From a checkpoint of a small multi-label image tagger: activation gelu, moe top_k.
Rows from block 3 of a small multi-label image tagger, named by matrix and row number. Rows with one number within an expert belong to one neuron, the router's apart. Each number is 200 + 20 x the weight over its row's rms, rounded and kept within 0 to 999. All counts start at 0.
After each expert's rows are labels from the 100 images, of 14848, where the router gives the expert most weight on average: "lies over" is the class under the peak; "top examples" is what is common among them. Only what is clearly more common there than usual is listed. The data: analogue clock faces.
# router: router (model.blocks.3.mlp.router.weight, 32x160), inputs 64-95
# up: expert up (model.blocks.3.mlp.up, 32x160x160), inputs 64-95
# down: expert down (model.blocks.3.mlp.down, 32x160x160, transposed), outputs 64-95

# expert 12
router.12,208,208,167,183,210,211,218,197,158,172,190,209,199,205,186,208,215,202,195,216,190,207,196,200,226,208,200,213,183,226,202,220
up.0,185,217,199,175,214,161,171,193,193,152,235,195,185,212,224,198,207,206,203,212,214,179,204,170,230,211,183,187,199,213,182,212
down.0,219,230,194,199,198,197,195,243,199,205,188,194,213,205,204,163,222,170,247,185,218,189,199,225,188,202,213,206,198,208,209,189
up.1,208,176,178,210,212,168,177,189,208,221,190,173,202,210,192,182,205,193,203,212,215,194,236,218,259,202,221,181,197,209,202,191
down.1,236,218,218,224,179,201,214,206,170,193,232,186,205,203,215,206,229,224,199,141,204,178,224,221,184,218,218,212,175,170,232,246
up.2,202,214,199,173,225,166,207,177,212,199,208,187,194,173,192,167,224,201,209,202,188,206,201,244,187,214,165,185,197,225,225,191
down.2,181,173,233,234,202,229,178,224,231,220,153,214,207,199,191,232,199,217,211,191,176,216,216,227,199,218,151,194,208,202,182,179
up.3,170,212,199,174,186,173,198,201,197,217,195,225,177,143,206,183,191,213,163,183,177,222,192,208,161,179,186,251,211,219,186,171
down.3,175,179,227,223,227,213,213,195,205,185,193,203,192,182,207,198,236,198,213,157,173,211,201,211,222,241,200,202,199,204,191,160
lies over: face
top examples: square case

# expert 14
router.14,225,183,190,222,176,226,170,225,202,212,218,231,186,189,215,185,200,207,228,169,233,189,193,169,213,227,197,210,186,232,182,187
up.0,204,190,206,195,190,192,177,221,201,196,196,187,170,230,176,202,184,170,207,206,211,223,193,204,175,179,219,227,190,240,196,194
down.0,165,211,203,186,221,199,219,216,199,169,191,219,184,185,173,207,193,192,219,221,215,138,186,207,227,184,202,184,206,212,184,225
up.1,198,211,178,210,207,177,199,231,146,207,165,211,196,178,189,225,206,187,216,198,218,183,209,186,212,212,188,171,226,165,220,202
down.1,183,216,193,208,219,179,202,213,191,228,185,209,183,215,218,201,217,196,215,186,147,224,214,216,171,171,178,158,205,224,213,227
up.2,163,200,152,238,221,210,198,217,169,217,183,190,207,183,186,193,232,197,205,204,215,172,224,167,203,214,224,178,208,205,214,161
down.2,230,226,209,167,185,205,206,176,211,215,179,222,209,197,215,204,209,175,180,170,174,202,217,229,200,228,188,191,204,203,194,206
up.3,177,198,242,205,221,191,197,200,208,184,223,185,226,222,186,214,178,217,209,162,219,219,190,219,236,206,190,201,175,224,238,270
down.3,178,204,198,243,172,192,214,196,223,196,230,181,220,195,218,169,209,210,192,191,222,196,177,182,228,191,222,192,216,207,210,230
lies over: face
top examples: dots

# expert 31
router.31,158,208,207,190,187,222,218,245,228,188,170,207,179,193,180,187,198,211,195,211,180,220,232,193,243,219,222,175,201,170,159,215
up.0,212,180,186,208,195,194,177,217,194,219,196,216,193,159,216,193,210,180,194,187,194,202,191,212,212,197,220,198,187,233,230,218
down.0,164,159,197,170,182,206,195,207,187,169,186,191,180,207,196,223,245,215,181,204,190,223,221,175,200,215,218,179,204,180,201,238
up.1,194,195,242,184,198,206,175,191,224,225,202,221,173,175,193,177,197,185,226,182,233,218,174,213,182,188,197,240,227,210,227,222
down.1,191,198,206,175,196,188,195,200,210,210,180,198,181,201,211,178,218,222,217,208,192,234,197,234,227,190,207,169,192,220,191,216
up.2,189,213,129,218,203,188,195,214,203,211,175,178,196,203,190,200,192,176,235,231,198,174,195,228,213,213,172,192,180,210,194,212
down.2,197,198,216,222,213,229,190,213,195,214,176,193,186,221,183,201,165,183,186,209,194,191,194,217,210,207,207,208,212,215,175,208
up.3,163,191,216,208,201,192,221,191,193,184,196,193,206,218,228,216,192,194,199,200,207,191,204,206,204,222,210,175,214,188,195,192
down.3,208,193,205,218,182,213,222,180,183,198,204,175,230,228,221,176,199,173,189,203,169,212,211,173,193,233,219,187,228,203,216,174
lies over: backdrop
top examples: dark face

# expert 0
router.0,182,230,208,224,204,193,208,193,210,214,183,197,223,198,230,183,161,206,185,174,216,213,221,198,218,219,221,167,201,165,205,225
up.0,217,207,208,183,227,184,207,198,185,187,222,204,182,177,234,199,209,236,225,183,179,192,177,148,231,188,196,170,227,196,166,176
down.0,174,220,208,198,210,237,213,156,196,209,182,225,209,238,187,215,192,201,213,207,208,174,220,206,200,198,206,220,196,187,196,205
up.1,165,208,224,180,210,223,226,151,190,183,222,212,179,193,221,193,225,244,190,212,229,205,202,176,212,174,201,146,183,188,224,198
down.1,219,224,169,190,197,230,212,222,171,231,192,212,204,204,193,179,202,204,201,166,197,206,237,210,182,210,170,217,230,223,187,231
up.2,186,199,185,216,193,206,179,198,266,226,181,186,186,205,178,189,175,193,215,181,200,189,234,183,208,214,211,231,181,217,229,200
down.2,164,204,232,195,239,222,213,193,210,180,216,159,219,219,207,164,179,201,204,197,185,246,189,183,217,213,195,195,179,210,196,190
up.3,157,181,196,222,218,192,187,205,208,228,210,211,151,175,205,195,198,244,182,184,211,201,200,203,193,190,217,191,182,192,207,182
down.3,175,196,238,189,199,216,233,200,215,178,192,210,230,198,172,161,186,197,207,211,192,208,201,175,216,181,199,210,198,200,211,246
lies over: face
top examples: dark face; dots

# expert 2
router.2,215,175,228,192,183,223,174,191,171,196,226,221,208,202,216,219,179,177,166,192,243,185,187,188,177,179,194,227,185,227,201,179
up.0,194,175,203,223,179,206,162,236,195,168,162,222,202,197,185,200,187,221,204,187,200,191,215,199,169,212,194,194,227,162,166,196
down.0,210,198,211,177,224,216,207,195,178,224,174,222,196,212,223,211,196,221,225,199,216,220,204,207,182,197,207,182,228,195,206,226
up.1,215,200,195,189,204,190,231,242,218,183,226,167,216,198,201,240,232,207,180,213,209,180,198,201,181,194,155,215,164,189,177,183
down.1,201,170,196,176,184,201,216,187,225,196,179,230,178,205,185,171,216,197,225,188,159,235,211,225,206,202,203,201,221,193,173,225
up.2,229,174,198,233,225,223,225,185,206,183,193,198,201,218,226,206,237,195,232,233,199,202,213,195,226,225,181,197,209,183,209,183
down.2,183,254,202,212,202,219,207,206,194,204,208,187,191,174,170,183,197,208,208,178,195,238,210,201,198,209,197,190,206,176,184,206
up.3,176,198,188,215,205,195,212,221,177,208,181,210,186,181,190,207,205,189,235,217,196,202,205,211,195,192,171,179,208,217,202,219
down.3,195,213,202,183,202,206,227,210,191,198,209,226,218,172,168,220,209,190,182,179,181,202,233,197,198,218,211,204,213,196,158,147
lies over: face
top examples: square case

# expert 19
router.19,218,205,211,202,191,196,199,215,181,162,212,180,204,182,182,201,213,188,198,233,201,184,205,210,180,228,191,182,182,217,144,180
up.0,169,212,184,212,178,226,190,198,183,196,192,179,200,168,204,167,187,192,197,175,184,179,243,214,194,193,216,190,213,203,229,174
down.0,203,234,195,223,254,211,194,247,191,199,220,175,225,184,189,203,201,188,242,191,206,225,184,188,195,218,197,229,214,196,204,183
up.1,193,190,201,209,215,197,221,201,188,214,250,247,211,226,227,188,230,215,227,199,215,196,184,193,195,212,236,192,172,197,202,181
down.1,224,225,204,177,175,227,205,226,214,214,205,205,187,209,218,160,180,172,199,192,186,172,185,211,167,152,182,196,202,218,145,169
up.2,213,184,212,190,197,220,210,243,193,206,197,214,189,185,188,182,199,205,258,202,207,193,175,171,194,165,214,211,193,241,203,202
down.2,192,223,196,196,203,237,205,197,199,188,179,200,179,207,217,214,183,197,183,151,205,208,221,220,199,217,236,147,210,176,199,192
up.3,210,183,183,205,187,211,183,189,236,181,220,227,209,177,209,176,176,179,217,220,157,194,174,171,191,209,193,162,174,212,177,202
down.3,190,213,205,176,215,197,222,193,187,175,190,194,217,203,232,217,174,184,211,183,191,226,234,227,216,198,201,207,207,191,193,215
lies over: face
top examples: dark face; dots

# expert 23
router.23,182,200,199,210,213,212,226,229,234,192,198,214,179,203,205,230,216,208,228,217,176,199,199,208,183,190,216,218,230,181,221,220
up.0,207,174,214,221,194,216,174,195,195,204,206,208,181,184,167,222,164,184,183,201,189,171,201,198,223,214,186,223,195,202,201,189
down.0,192,180,219,234,199,197,213,236,183,203,186,162,228,203,184,201,195,199,211,237,179,219,187,198,189,208,211,224,191,206,192,181
up.1,162,191,192,213,169,200,222,221,199,249,166,221,150,171,209,219,203,201,222,200,205,203,216,248,215,204,183,187,222,193,209,178
down.1,202,174,216,202,184,237,227,210,179,212,198,215,206,187,207,193,209,180,188,201,210,180,211,169,210,196,173,157,206,212,194,189
up.2,190,204,186,215,217,188,204,169,181,217,214,189,188,209,198,217,182,202,175,191,223,211,217,249,195,186,214,189,219,200,207,221
down.2,223,199,216,163,183,190,165,186,169,219,160,191,182,191,193,207,213,208,194,242,214,168,224,194,203,190,219,219,175,239,192,225
up.3,204,218,168,194,194,195,186,211,226,212,196,207,181,186,174,174,190,182,186,183,212,185,174,201,161,174,209,183,182,202,188,190
down.3,222,159,205,219,203,193,218,187,176,180,190,192,235,191,228,185,185,173,196,187,187,200,186,174,184,207,200,202,214,190,223,215
lies over: face
top examples: dark face; square case

# expert 25
router.25,214,242,191,186,224,167,241,212,187,215,182,189,162,211,177,233,214,207,205,204,185,210,224,191,207,220,205,164,216,190,227,204
up.0,190,198,194,186,218,195,165,230,189,167,191,221,176,231,183,190,171,191,194,197,207,202,154,202,153,203,212,237,176,208,193,179
down.0,202,207,223,185,207,173,217,198,148,205,208,196,215,183,202,166,147,176,160,193,198,198,187,204,173,193,192,199,219,204,196,216
up.1,177,180,193,226,198,225,185,207,220,176,203,181,219,181,235,213,176,190,197,203,179,207,150,201,200,219,228,213,200,185,191,196
down.1,214,180,221,193,177,184,193,172,222,176,174,205,203,215,227,180,226,201,197,197,229,210,208,190,196,192,186,220,210,182,177,201
up.2,213,168,201,189,200,201,146,231,192,199,191,232,187,216,208,176,190,175,187,174,180,174,175,230,199,192,215,209,234,199,212,184
down.2,229,227,224,206,184,216,204,199,168,208,227,185,187,215,190,183,225,209,227,169,183,197,190,228,191,211,219,213,232,210,220,197
up.3,191,192,192,199,255,178,175,222,209,222,200,215,180,208,199,188,219,205,219,234,181,209,157,190,199,170,166,251,206,200,226,200
down.3,214,199,169,186,207,179,190,193,198,203,189,235,197,179,190,161,200,175,203,212,183,179,203,225,197,186,248,170,205,211,214,183
lies over: backdrop
top examples: dark face